config = dict(
    tokenizer='char',
    vocab_size=30,
    encoder_activation='gelu_tanh',
    encoder_parallel_block=False,
    encoder_patch_size=[2, 2],
    encoder_pooling='attention',
    text_encoder_causal=False,
    text_encoder_norm_position='pre',
    text_encoder_activation='squared_relu',
    text_encoder_fused_qkv=True,
    text_encoder_parallel_block=False,
    text_encoder_inner_norm=False,
    max_steps=10200,
)
Rows from block 2 of the image encoder of a small contrastive image-text model, named by matrix and row number. Rows with one number belong to one neuron. Each number is 500 + 50 x the weight over its row's rms, rounded and kept within 0 to 999. All counts start at 0. Numbers have three digits each.
Before each neuron's rows are labels from the 100 images, of 14848, where the neuron reaches its highest value: "top examples" is what is common among them. Only what is clearly more common there than usual is listed. The data: drawn human figures in many poses.
# fc1: MLP up (encoder.blocks.2.mlp.fc1.weight, 1152x192), inputs 0-95
# fc2: MLP down (encoder.blocks.2.mlp.fc2.weight, 192x1152, transposed), outputs 0-95

top examples: handstand
fc1.147:563459579467431551540545492510446455555453495526547505473406412490454534465555508465433563557484591435404537386483489452506432417555490580554539589502554549426498395413497465511525503491487483517452546581521521436472502445538557530528485515492412453480501525474481473560509486481422495528
fc2.147:470524529496443506507470419522505521521468406506459479534539465415528429521463461500490375549538474451473483442510418504541422525505493596509485511503523451500420472478473468478466559535607502585448479504542529510481497600488501580484446510555441472535548459611516450521516390581574462549

top examples: lying
fc1.125:512583552439527617442341497496514533507502607489524512510533464513516567403529502596436524470505521525512458513474563490484550451492507546559506568491464441494504498432497510503411499561475529447423512463499506497467465549405474440482545358514548450473595603602509601570502430454614513544
fc2.125:456535522558467459551563491447587513503512515588501387458532533576567506470489443448435607527527463531444542493500524466413538468511441540419498482433441389496449588485571441484449507583407497508496475480495477453428518549377526555501453518513569519519490536521461475571517513432573453489

top examples: brown top; brown trousers
fc1.4:615483476450525472547603410575459492532513432474550409528457538423501513549428457359528536470541561506495529498504571584499583521487530483467512576426428440582535595492416526560459565569447470545503576545536484535472492552440519561487524530532382423528560479591465428383515462547488476498
fc2.4:563501523432491494545478459551537473477450445482501527467464518550466559439515495425500516583603587514440491574454599517494559449493446493490453523432470481532488490481499555567577474481405520506478452517563480499474452500464527532597480576413416621505487462471447427559558451454510589480

top examples: lying; bowing; grey top
fc1.700:485520509527552509523497520472520540550578477484453480489609549506493574538402464515512520440548532405496467480430390449494509525587550423486480525446473482550478481587536502511523467469515527580574437530618566463533396439410458484530664490428541450453402513500512481473505509512560479613
fc2.700:641490537481459434564540558549423506521523523445567526447510404508526558544439423509498515563491469535555466569519602485353497536530554380500488513399513463481509553545424448543497493486532460566445568452439492484533554589400534503397453530483521493497544580559529455454452527549455433445

top examples: walking
fc1.479:585501547482435470500501444411462468492500437486509585490563520485487479527568523534450443545508574463485475516450585523507524606532537501414370525476442518537591508516530438498516493552463526483620430481522536514496513494465505436507495457569569522492498506598436643470559536469445456552
fc2.479:532434502526551578565416474538478445459435457475581485402326387563493535483540489481507490441495484546539565457571473504462566523515527465453473455524576448515579417504554512526572520427480480466481472485451458477458538433445410441507472435515438553475540493587402514442483541538561502503

top examples: handstand
fc1.232:578607459535501562471486530486486497493561436473523515548490502536487422551658608491531542543544520529549480511529402502478484538364463443479547479536503519559480439526535493464486601573539516565499440423457482533511466506497487609493483462461514541494523512563508586564489504467494467481
fc2.232:514505496555455570522475466525515527408452462435550442436555373518455480490491453552511466575488533478581421438534542541446551504517463483502449431464523446538513559553420486480493506520586450509551471426462529560433475509426546564497496534486453538482506515488440535536468429556507493467

top examples: orange trousers; walking
fc1.58:494468587405589545422445429539522530545500452498490454541564555551486403403521525489464508520477527503505512484525491472544528443527551469512537463395398564491395414499508439389496567399506553564563429448482448551420461451597458474478461530476540504531521541564530496432486484473499408589
fc2.58:438466399621485568535476485498470494472464516497389486491452479401441521502560454517580453426456527546599504552490433561499499611503497423547482555509502526503512493469599536569467475569457440525502481508466497502553535514425481517448474391504453505483559477462495442528424498557496445539

top examples: splits; lying
fc1.1:474613484559569479470558511504530514466439504482523538518345449513541450437443559493476538485447509438514535521490391472486478479548507502378527524430486499482465431583508509488555442538532468504555468434408627488607499565438496446490520542535408492453537538502511515510474572529431511570
fc2.1:600441463488457490564475576476569521533457460383497457440493472457561467490555537556469622517426462557486504516485533437493512531522536596566435558621476579382533435603549491591514445401467517493449478424509433491481519434460502530465510419601483480558438487503580539585493590522474524455

top examples: stocky; splits; trousers: orange; kicking
fc1.634:505520446564469523539478573547536536497546589525512529465392447423507553553541513437501510445476497445505543424453394452473488547460548536404544572470483540450462537410459519564611578469542497409506519413508452493571519485416428441487484504591502512485536543479543492496536450459525566456
fc2.634:512397505556535476442489529392592516508512498431518483439534522507499529592551466572478558468542447493547414609464517476531444480458466542480486589501447495472483421521492422507562520519446572535474439463524497460438552561566545620471437551500558481395438458499502572528481488477488517517

top examples: yellow top
fc1.434:451478444395474447392559522497452485452517478540491435464541548490517565473509423483568453499446523587462556540539500486573562609476560503558515563528498526484544428459505569443473469525523560543549477540454442425458533573523510565405450457515554519452496535547502474553481528416496461551
fc2.434:533467471523518552493424549488533497521555527423527433540552507527488377446493527495509460544519508464548523516503394426456520569476463531425466482479413441522526558603502484541548555540464460502499463499445510477533440422564587489552527557543490515440452451492443483430516536522553461496

top examples: lying; white trousers
fc1.737:440494523538570506546538606474579504483536484467484495447516610464537473527529538529500559494485463480517453475462482535398454515496469482602628522407507367529459463457504484533443559494513497575506399458483512518526566527466425628501477473552517568471513466484475544528535486470506492395
fc2.737:464529488557537432590415523487512498566483465494533437563533570428560489447553362509455485480493511422547461431454400466504506559460493504425495506488491432496512446482505427496552527596584528580485594442472476517414478492364478500427431578512489538497597505547429526449418497542536495505

top examples: walking
fc1.177:483551500515563494584478528531536498528586461491469459446503477526521547541444544538526470560467403460566442492554446496591562517457534449468506545523559610505463526492528425494557470502498542494569453407515491510490437435564622520418565503553475472456528476614525528465483479463484533505
fc2.177:545438457468524467494507521446469430491463463498546519594471472510452569472508460532486509436468577578512536540482497541561554525491497432509544519447504532442441468521516583455508558404467444514501514412528592540573506508498561490518571448390515507558543524462503529547467556539517526518

top examples: splits
fc1.715:518556449509517510436550406559595445500553468548516490486453482492450428533465482421570472514490576487528448501562475466517515474498516514487534539520437541435540551584400547432595595454556483478522564562505503529540487500551521583537506517446584389556486539522475432473456560418481450547
fc2.715:487509509463455542522530512533542509461399510581504448428537432516604513465492397565561437522489469557525483564521453583422530339502497522537494532433447487551531524459642583525485457518457514481482465460490485584558498491456489468508461524430547460430607428449463481390547398625534510437

top examples: orange trousers; brown trousers
fc1.329:528507417442545440399477528507501411497475469467533596539539491449535529472518525494533403589515485405482459463509500441535421558459625500487484519439598581464540507508570548468475500528583495489546536477530543621494615482487472453463524491560498495401489663502446494527534550504408417462
fc2.329:574484465500502530419528573553546523584423519528483518527478485485488514443562486486431586596593502567476452441477542516508523515557514543529472447521539458482445438472529464476475501551509550422468440493446469535480513479512395410393359553417590508406535498524552449395529530605491553552

top examples: grey trousers; grey top
fc1.610:493466530483487473572506486592448439408426537521560596482592434438511572524524611572449500519494579575602575479427537552454454487497496456493552506446521537584447482481541450585499468507409520571411425488498441474539537409494507508561435493526439488570522463582434515514451532459475402490
fc2.610:516558468503416560498528530522483634542570515496453552461567518554428477499502551473451575499441424541462465553475483538478513517478484507415517430457503456466597487500518485410504421521477518503507397519442505428506524503455510527527488485407537532430404483470480553373512576498513603539

top examples: brown top
fc1.321:523580384616494590466505513457562515457533588479599600489554463422502435513506528503585529480569466496514485545601461467543575424439503490501475485527552507472524557479467485481578522487486417461500511551550569528464518500469496477602495516445441419464486515568435416423455531487548481538
fc2.321:426539537385467512461525498579479469511461445518481441491433568560537457485609506531429527632469477505508407510479513537459558480390402475484525645481557567489510520485525399551462451530487475634586473445574446508464378450566533453392434475489536511433516553471541547478504525519486552527

top examples: yellow top
fc1.569:452523500552450532564528420444543544399565586525564536509546488499530533452522480518505500527548438459486574552462451498429450541518497635461498587503471503499407447488432501443552520545545524518576534490500583496602534394585417539533563502416505556542509479532481423543509517501423413538
fc2.569:408524517531548484530510438495485422575621388429523530510381510479482526436448543596599476453581429464549567562578460585502546527543486523534489452451540499484473482439540518422472518538509417508442457475509430565481562491554501602441500565472470558533493537491374454451562548484472515469

top examples: lying; grey trousers; white trousers
fc1.162:368495474507518496547484594497651499466635533481526476481552501501483547462561477472465482388500455476581496468567506550529475538464467433521467501454500485548443477510401434411444445601484449518511423465482496488443499466435465529454435521554445523564550550603442472448496541493565480489
fc2.162:541437461500518441558422536519457495542536525588488477479492493479458550508604463519497477480461497588523510471477514484532545426566583470460571471367513416457530476460461450521593587570514443519375416494498582524496537465394453557556410468484524549540586527583505515391463503479568376498

top examples: grey trousers; grey top
fc1.214:474517542489522466460486492508507456545489603473614472534522598465383533547501543571520490608424535563474555423453429471467502589514528450491490588470458505458539489532521449498539434520507478516516462515459447463423538436506500511586582530505525509372498496555405543511492486533492460517
fc2.214:613519502425479540437430536512431533525525515581486558471475590547464502426543480480510541479436470477474483515465509503567516510484515503467428536607515459626520438487519464480542359490481486536413475519572517436500493408518445513565490536507496582514425485480483423443413537447559458591

top examples: star jump; pink trousers
fc1.362:559529504478416463481405527506582512466504473601496418514549531486498522537497547422486458560472525477420588511430518499536537583510537492481472567509554504537518509487583639499491503494506565540465450492465420544454496492567501507466440456508480499511426459462558501472554498461534530554
fc2.362:473558472559485513494457508497559442475575479504491462452510495510517458546561463608500550526599553544481451504402435519493519522561558544516537421520466429591613562481506475529478442495482510502541483434486506570513502558551481483545519475529553535435536400437507518380432561480485476477

top examples: walking
fc1.578:611477565541585529488575528551431559542537574502431438508426464455377541545476378493425493489534487492526561574501505503499404541494443574527526466598511474611544523483515566505476600571509527523503449421524517452617528474476497495504424483466503534496457535463440506527531450431460397476
fc2.578:499543524445387529507477576464548458490472618501427450537521481485526517494515584416455427437457520467477581480442525384487496539423422506434537550535492455464525474530528444489494475524552443434426530472458509442495633478549527569473609530462491529638521477535442496532521558544583529482

top examples: kicking
fc1.315:485508509499481448503509525440414472472504511506533481629398448472512542580542619558493441523433465433544527469447542424518459516505509427602464566454500503498587525484600463422447466452425487535463464521472570511427537519498500451517524539509464472535485470534438454532508503444604360503
fc2.315:520487457548571518572395495416504495457473535467577510480544558487570581509511627425540461438577512564545552459510466385540550493444458494483504489463499492486538465417589423484521489477538416479555461544455527544497492432495535523460458443399587492499561428510461571515499481417521487479

top examples: yellow top; lunging
fc1.563:574490473542451524370538549491479602449625539547537494496482500476512531505463395444559486534554507496480516419531570609454506495504556453587543447433511531575567420515534566532431454493524475466514474429546564516460507486435472484378482427479608513488482446473437493466549552508514473503
fc2.563:439498425536581395486517453494519469588542490515524548486506455456522500449593509492526579545560520506509485515577490554400523515566484465552402457501583576406415531483429525472474553530535487552548483484583462462451525393582465503552540599619510523516504593512425451437576464503487548548

top examples: bowing; purple top
fc1.738:478534417479493474495515495466530515606487484557436469463508467539540495486475478474641436440454491481501528558405460554449510550446475444481477547437515453499530545512462510484515499509585462461523502453542512460489489522400510529476630521498547409539424549564540452510686490447533487559
fc2.738:613496485530558511469600454593512393562545513511501537496436568496454585426541551578548543497501476563433413496435519449426473580437517516532492531509432509547379483474436496532486470495525443544490450541471531497517440525446422486474503536478351505437543548563483523467479425590583500443

top examples: stocky; blue trousers
fc1.136:551491518522497581490589424569548478441665436380495541516487567505451503597483544587491485505485520488409483432466509544530495416512567515589574437465535539432556520542419437427476495446455470510440528551417405488551479502452521406556484502427471510539563538526444567454596508481543516549
fc2.136:466478496495475463461465384537460572426493488547556524547439547554382374430511550457424547482509559487542483412560541501480440498565560612555481455585533450467575536506516551549461592550627519479490587485553465487575498565486433518596522474540549466500502467516482533533497514488464502589

top examples: squatting; green top
fc1.471:481466515448560537452451563528513487540607491466470585472533457501482432412468469482533509524566513547511499454457517493486488553389497549529511513561427580554579429515432567513480512503551494428472433388532467480533563512460570594534571506479496495490578564512524459516512452487504485610
fc2.471:468460411535558585511482491524478483586430485548467514497481436533398610469543584521472493500475487524458527477544482466421452559459501473458487505480540361548490517391561484513504489520443465508500544476561542490508507537436427483448461566414484447573492494598550481629527495497535533509

top examples: walking; pink trousers; star jump
fc1.556:550454521532479575525494418549512581395491459547473491378503525532538501522412537562494514418536528511434388511500496483519468607562429422527444541500454475483506405414543458406515577436420498450414470444483411492540514401462474515510465467502470558451500460548546604441560487459471421519
fc2.556:460449525494560523524522437497486472463520530419467437488472556518509539560487438538442565471464517510602527548471499535460512604468502516380562526448406465405470491408456513417397559567565447551451510557515485568450547493526438497541490488500566522502481537536357502508549451511410477489

top examples: orange trousers; orange top
fc1.709:539549537510519563410604525514412485618446495440419393520495541443485580404472484494411565501537456539582522433564532500530415440476497429507515423433604550454530505577503542511516520581519511554549507469563498550418513550427523440559483502449440392498410565451473475538507534510507509563
fc2.709:545487523553536513484499577470573504557410526520453490600503582517520505462437546447519474465437531551509561518469461576565486445424514573522462392503485538512389522532452478542527416531500470517443565485501526512534505463438498486432485531419494354496604479410396495500543488549483590523

top examples: lying
fc1.522:398524544487424540540419424562502550519491485501540506539595524447422468526497497594538450441448505461571560444574510482421401479509411551546525494548473369482508512538494483457491516543458476489569429525597484486421473529448470523463611514487541466487542541591589546484556538492436431570
fc2.522:518533560546578394487445533422572429449521447504505578499490625494517579495475586493536468574509536486442510485413526538454519485527512524466463479541467553570407502587493547551497468462554472479476555569546483524524506470424545529502483550603472515556497503505542577532584456391512433523

top examples: brown top
fc1.438:640523460471578463492462366564496518555502573539488399480490542469504526522528471510567586566525521561569531471485576518581529517523507532554467554450494488567449532503514543523532455523470421528456454439476447589519394565536449513572481485589464507478554552455509448436462433536398504510
fc2.438:564559528456536481519488548464577479538526494460485508483552544540488478478443490445535524646588540474598457448405430550542602509452489466571392413516523482548440541516543504567576462530413434456532600480448408469561454440478486500554513575427438496458442469477406507509503475467492609453

top examples: yellow top; yellow trousers
fc1.457:423562345468466550483472442512440444468533546483543445479489421482526503642530439592534545504520445476454468500510419516560505548434495542586549490538442506527517454555530511549369452550477517430434530484534514560549440547521542533466504485582493518469490487541443553586621501508403489553
fc2.457:565511406473445517508523563543464537543581559481531559459527556503539484506481490390514459522516508543463595500445526515521550492497438482511529429482510489580482494504559542474440352483490492514503403460456510504628467417531489563466507516517486506545493452503482489591510598535398445540

top examples: orange trousers; handstand; star jump
fc1.304:601520493560507437501553539513487471475503539439469513579561426521486555493527501459516458428482517440468423497483526520469487576503629464546445441487495449449555578473554470449512606524512415493427427556563475439447535542408492533486400451480543419510549509540497516508499526524500573574
fc2.304:429520443517509487410521449521433453478387386514449553557493475521551404427531522480516449533524538523527587526544551533520465510558463497448479562509479526502481475463441522555542522414437478544519564441465568494491580544429352495492508492578601540598524481497541585559493527521496520537

top examples: bowing; lying; blue trousers
fc1.415:582475507478494381545448571491487540456575580424487534513559424507508420554459538464514446535536479563498447443482543476567527480513528511511459485503589457450525459474541549496472471537446465473570556482488578526593602504457532505412387577471474541489496379501438441474490477536499431573
fc2.415:537540568575411476474421501575512454416547458476472500468515508411482557418524473478480445481405608491483405503492507518558538578438492480477611472465484474537515525505536508509509506539499542476495389611535566607503442502429477557462565517482455555480472483524497452514515501572583490547

top examples: star jump; red top; splits
fc1.560:478443448456627550468412518500435544520481413594611535471464559424532482455507507509525482446494501513469504513492467481477557510508597550513466475486585386410448452577413557509503496513459589500550513465461529518478445464524524534494606493518630448482467509487503469561507496463451451603
fc2.560:453443529559580523515565568480406441475536523521570479474498476583559469540410525584485499499423482521446465480428529464493472560484508494593483553591513483510474623518446630547446518417544389507471430545492454434514577510586559481530446496451485419486542553487639462559577419515511472517

top examples: brown top; orange top
fc1.455:405557518444471450454549489541526450503442564474637469499599523510450559493515444463475533430612566526495535456506544459552412439495598534546407506558595511551559488522521530518447465480375539614522537445458525447461481552494555426497474506493557518433540472539479471515503513484450436479
fc2.455:495485457486504511495414547515477437420550486608477533617573464529497505475575557508517443560444505489463509582495379477525531557535541406512420520543493455447459339489487526558508445577494512437506471544509540507546487563450555571461505488537549572549405494545512484495485515425527647539

top examples: kicking
fc1.150:503443406563503460491424494519533438530471580556496519423464445542471519597511445540506434494479467540431517465490486509557479474537532504433475551462617592509590549512442485354485502458472476424480519487471479501453513519506552513511517580515459379473456556533471458433464473495500624537
fc2.150:455477571462511559494583519574491494486487433526496514538436509516534545391484499530481548575567577564541518505558550512520465498412543504505437482470525516547560501568559504551518478542625564563513532523522514535497531525446538488437448448412599514533524482443447578467424537505490497457

top examples: squatting; green top
fc1.554:449474536449523555437544521522421491514510460464508580373518552458496514521454521490529485543609508496488530410448476509490455539556559460443435517444528428517550451505427534592509504508429553530533537430528411459521493455570545551587516569537452511553400431487474512562515551540532480585
fc2.554:551561525437503443508397554456455461477540487503524479514589424546479451388540496540525454454441519532571426541606524523481609560523450593494556459465543536444494523572479569518567461456545502503537507478502510534473489429390494502446513563447516458477423409563504470474473510465504548508

top examples: orange trousers
fc1.660:523538453528476411428496435560491533481514577444520452477507530501462506534449434478476431518526440573506560492508491513524445474525630420464452481504585453509508444425459546471454567572596476436476466512515530485524571529564535461427316505518528454442444482568497433591538518428466456550
fc2.660:546493473564544488483538530536552504463552515540551564434479531502622512460544487544506495516555462414587459521431527422438468492584515476531569473514490462456531423455519424531443617592509471480510477518448594504566535540504421538451575443452449486475575547468436358417531374554480503491

top examples: handstand; red trousers
fc1.376:514504553454530472527455495504465460449468516430535523500486683457487540443539526544435445550467451460497496526438458424577479498546435451512545514428597493485561499518438533510540384457554500522510510517448491431465529505500419510473447473478520477546458520476511515411488481488431508481
fc2.376:534572495422450501600522450573484430567474536545473492542538397509477518521531477452550545538469518563493552536479560527444573435468494493422494459552526474418463584495556536481523432476535467528564491573528438504496486549556520385476522474595526483465619547458445537468457550553495594520

top examples: handstand; white top
fc1.60:485500509542517516499490422513568485413467507443478502448569511517599587415439494510476433510491534445414508552576569584531420544497500464430479406439501447547508510579392477566533569549495482512471441470557459465511526433441479510511523545477466492440454518520514551460467492525554507447
fc2.60:471410477507604544465451477614558537454444531488412437513568421477507472436495470435478517509567428535454523538504488576560401487487443508459456419503501441468465505391504555570601555524481484452568449516504467499470486514401564487520493488474590522451538466558534481434463455432575539442

top examples: orange trousers; orange top
fc1.414:565438485610476542532366501470455515489540430484540525479597503498562509505520420535480528532493549438451492531515560470477506495458503554481547519504465602506397449485469490504611511549524527479474463538535485514505499467499596470465620493444409601403492437485500511473641505480400557471
fc2.414:451392514507493527546464512469441512509491502434426556509546459529538532453536482532455505429510509464577559501532489588473502434557508501491485491568487576461465433417502507589556502448554533404517469560532504442569478562437456522463427546412478531491473514452530514445565457457412548552

top examples: grey trousers; white trousers
fc1.265:383497556524507574487565421546502581588481542485542475528580469493546525411328480464488504546554473449460510546495433434540520564592521497576422488403456445432485484600446467434572473499465540513488483516498482534549559473554504499588476472458496600444368532576503478424488500542504433489
fc2.265:567573437465509440462486516546501346402393602484540466583521550455444586606448449509566484460595513508488481501545576500483441518508500486478433509531496494548468513462553496565488501508478498567437485433419565465486523454430504491394493448450539506553542579490463490516511500464497557550

top examples: red trousers; pink trousers; lying
fc1.374:580497494520482510508502509615502441496555473458533512474562452414464527476455479514484386539492527486573548514535337471371404443462475557525515501537441492517555482514487577467506528592522526451568492439571398492487501482441449519523459512554526444497471554531503471547579481555524424504
fc2.374:597495536493448479441517502507554432464537443444513600462487612510502513544545491414596417574487545380486476482522512473479468506539491565554407455602548505408434526504626518472480517549474503429495553500416524515466416422511441526474545472613460538506610533537550535472481535510510499503

top examples: handstand
fc1.260:436518469542548476463551533504557517489559572598413524494498504446441491540522404549531570538442396531585506530588542468485511610438592534516375510431472509491494423494503488488481518468509502508496518514444495550466523507617429527436489489466479559557521467490504529523526504402491454528
fc2.260:550522509550449473536464577433420572439414502546435458457553455454471501522531463463468491528539508542492475581544640494537473563480517596479467476490449464484442463408511525501425446567503521555537530497555415465461582557427443520392531519425549522520542495437560480477449559574429558487

top examples: kicking; teal top; brown top
fc1.533:480524476549487511513469472618450517489500570451442495432443509535618470378494448536509557573464451481557471513532460502420515605505464515545472422534576592466517537533458489542537455536558439486504400436546507433495518500570495494594537496482464475508508554446507512445461449443493465495
fc2.533:468566451478570689463559548428467499512475525502444524521440553565563443469464503451485532496555511583545506502523521525496560533540487453496590595416465592496544498456410391457467535520510445484564521549544583452503543510494541527545536422501501452497568501397387513418516403454409477481

top examples: splits
fc1.615:479560507413575438462405497380515503500585447471460536496471490575440496437551507564470495556438529486466483447531549424456511523545441548488511490467445531606459492513549521458395513456458459482352522505514533493502499526503481487548469514525541633471468532551509591458536578485426509537
fc2.615:523459592491471419513558571517519438414505467585485515543496501515443441500539492512471508479541463473565511596536589414524536545417493496449504378512412505578615534491397472480603561490470516546477444415485491517538518507543452430519526557465568466518522523517521463558582580494490472438

top examples: stocky; purple trousers; bowing
fc1.121:459573490526494528433511564475597513506485525585440529519470469477482367535486498448492503516513545449449486485562456508432425519608505484521472565464606367412474487510531405607558474478443618556484559495458356500498546539523576430510446583479523494518410524579529547529484518416509427541
fc2.121:439549544510475598511554414554474543477545452472396405496500540473436470532493492545507536497542516556541448399447579475467474541480449495630497536449405509457476508527568436492535478673501472476510543476496580536525529495571507503532526497492488542547519486554490495477477447446590512532

top examples: kicking
fc1.36:542486524434561494487556425503440555478436512460526476445503533506471463521530479367523498413545523528447479461515478461567502562560436523506506514470494600450460480499511521496499515501432468399513493531509470410431465555474492430544498492549583447504552565530564397526477622475582424391
fc2.36:415528484471488494475542471595525441430500500422411477438525404411531490551485415543522511515535470479468518498442516544548489513451554551402602447450446546542453494526458533413436498448499415400570549453495461541583496444518397523528537470353446538464391514517555580540539614561520505552

top examples: handstand
fc1.644:525452416594457522515565434530391494482568557477473450515467522489499474532450485364538549489553512460560506437442567524533446462454406470463513499564510462582546534478550551460519546596585517504546506476455540631535545367479516565544524521487391556485464484534539473492472546506581386501
fc2.644:434431530465556454460527466586450508536508466568467417478503479498513545548521527430468510574519418465585418413488478538507506538499538496526521480554522539525442570458547436494507468559628635378470612468462506514463504534480530456578550520440532501498501462446387639504431463525617441453

top examples: handstand
fc1.577:484528459535464557438550517497471553474499519392459446458511449478434443559518552542537540589534543510530511465547411476564497622572543539465535464516482462492505406539388506397457469512475545498422403516552531487481501492475566544609632459498493470454473537582495478522552582528507528455
fc2.577:495447526508544515467493574479533421477499551512464556474453506481543436456512515626412504444469499466503480441512538534508479542515366387566424425520530488609499517499497519432431546485557498504538570514549465475537483547494612512555540407509485523571393557478508504467501483479484635499

top examples: orange trousers; splits; kicking
fc1.5:505577446545447549517529499482488496480428471451507485536519458566552499469507413429560484530506507482609417552613414562502416442465507475443494520473457419490523438620568560441476443500506549549561550557491517516452522519477449588508444576436462464457461533616524460450537490545427526438
fc2.5:542471520452462539444471574534492479509479443493445477535474541541448445575440493474591460598465348582560491474486502421471547488579540539505500464442499489520502441529465433543514512510476561431446417457465481490523431445526494496499481413536566488519520584468427552508539500476542539500

top examples: red trousers; sitting; squatting
fc1.635:493495535529429510547494549470450547467497530514518606444469464423528514618602529496510469430580527435486594516430466483385431418546460560476522523466496515519491516485531456488547570324517421475489404472463538410481543471509443458556445502523449543504403594498463549570552468544533527477
fc2.635:564612463497586532532483567429423551562533548483438571499515500425546560555563477533512420425562497412460532509524503523462423442515476524464587516441450521461462450481438459580459547443549607530471511514554559571479602499461510535507381500504592510455543516550492472412480474464493436463

top examples: lying
fc1.693:517426493416488448447518447589499580506482610477393485574449484456457547552569491514625639402521495425468489475442493463537402472581568478515443577457511452494486530540551440520584561519537418484477542433527482542527593491515564512459463534435536533504394505501519493618551412476479517539
fc2.693:496562490532568512461505539449454424425580519567538525471427533481486424453495525543504578499459520458465456480472524421466549513439475473506586489566465534496527579470437508431471521580416472463466552640466518468515436457471427523592532454386440444482516506517443455474442517513634534493

top examples: bowing; lying
fc1.653:505407512503583450573604579528487616497494474460614537549480596456542594455496479498604497512627423505444433392569459510409477558406451485467481506537572572515441516573420452475542530457505556499463508504493541519491451450505455467573463505463462523518481468537487520527495520382426492459
fc2.653:422502533549454496495389489477515433506399541541447415510466534523332573517581569525553492518486547476485440539467451526527454504560522330512483542525447455507428508467493429467539431561509527442523445582414496381478569575546540489495621507509518519410482492476543468526551461547537485363

top examples: bowing
fc1.22:478498529457607576488526523551644441501401512315519474511549429486477421470532616514561445498457444479494490489541602544484466531471506445532503586377429501507539518349499482510572463463606499522479421485536486435460481435529538589475407537536468576460560492572505535416492446481482569494
fc2.22:412508505517455499522522437452435530647457454526504508459505489442486526489573520486535554481589458480453607533461472537526469512597497415553484513527513530540411483504397553617552524459517481504505547544464454413502494435497526513546471525479489450531523414558463472527570493506651536511

top examples: splits; green trousers
fc1.413:485553460577494582437455426552471405583502480488437486555480482376521532508516488559394484502489526417455587488508575519459511413531510530405463460549546506525521524468489413452522417549494522521512471497433552471488375457560477446523593528417499535414513517504618578551513502486562604465
fc2.413:467450510454548453540447544571440502434551456523574426498466564546511505515497538481401429595445454468468498516583463520578461503472489455486535546425496516563514467538553594596538539360506551527562551600572476460513524499443448506636492484478468501556436479459514516428589488577455498513

top examples: walking
fc1.423:527530420486486463553450602505522521509479559544585429479577464542508575502561492499554409488607501451387450571563446402558490462510490479494467480507516493477435487565466509517493584568511473482489523493599461578476537474510501450575433477488456474529507444499440473465558390424457403526
fc2.423:518469563460499493558491521556435546553392539526501546419502591549514576506445568515557488515497439431527421465619528466536436391487457508502503505485465483517563520478447587490393530473572490468520530518475456562528414508503548577467465474510448554498470545484470524482409447473430538499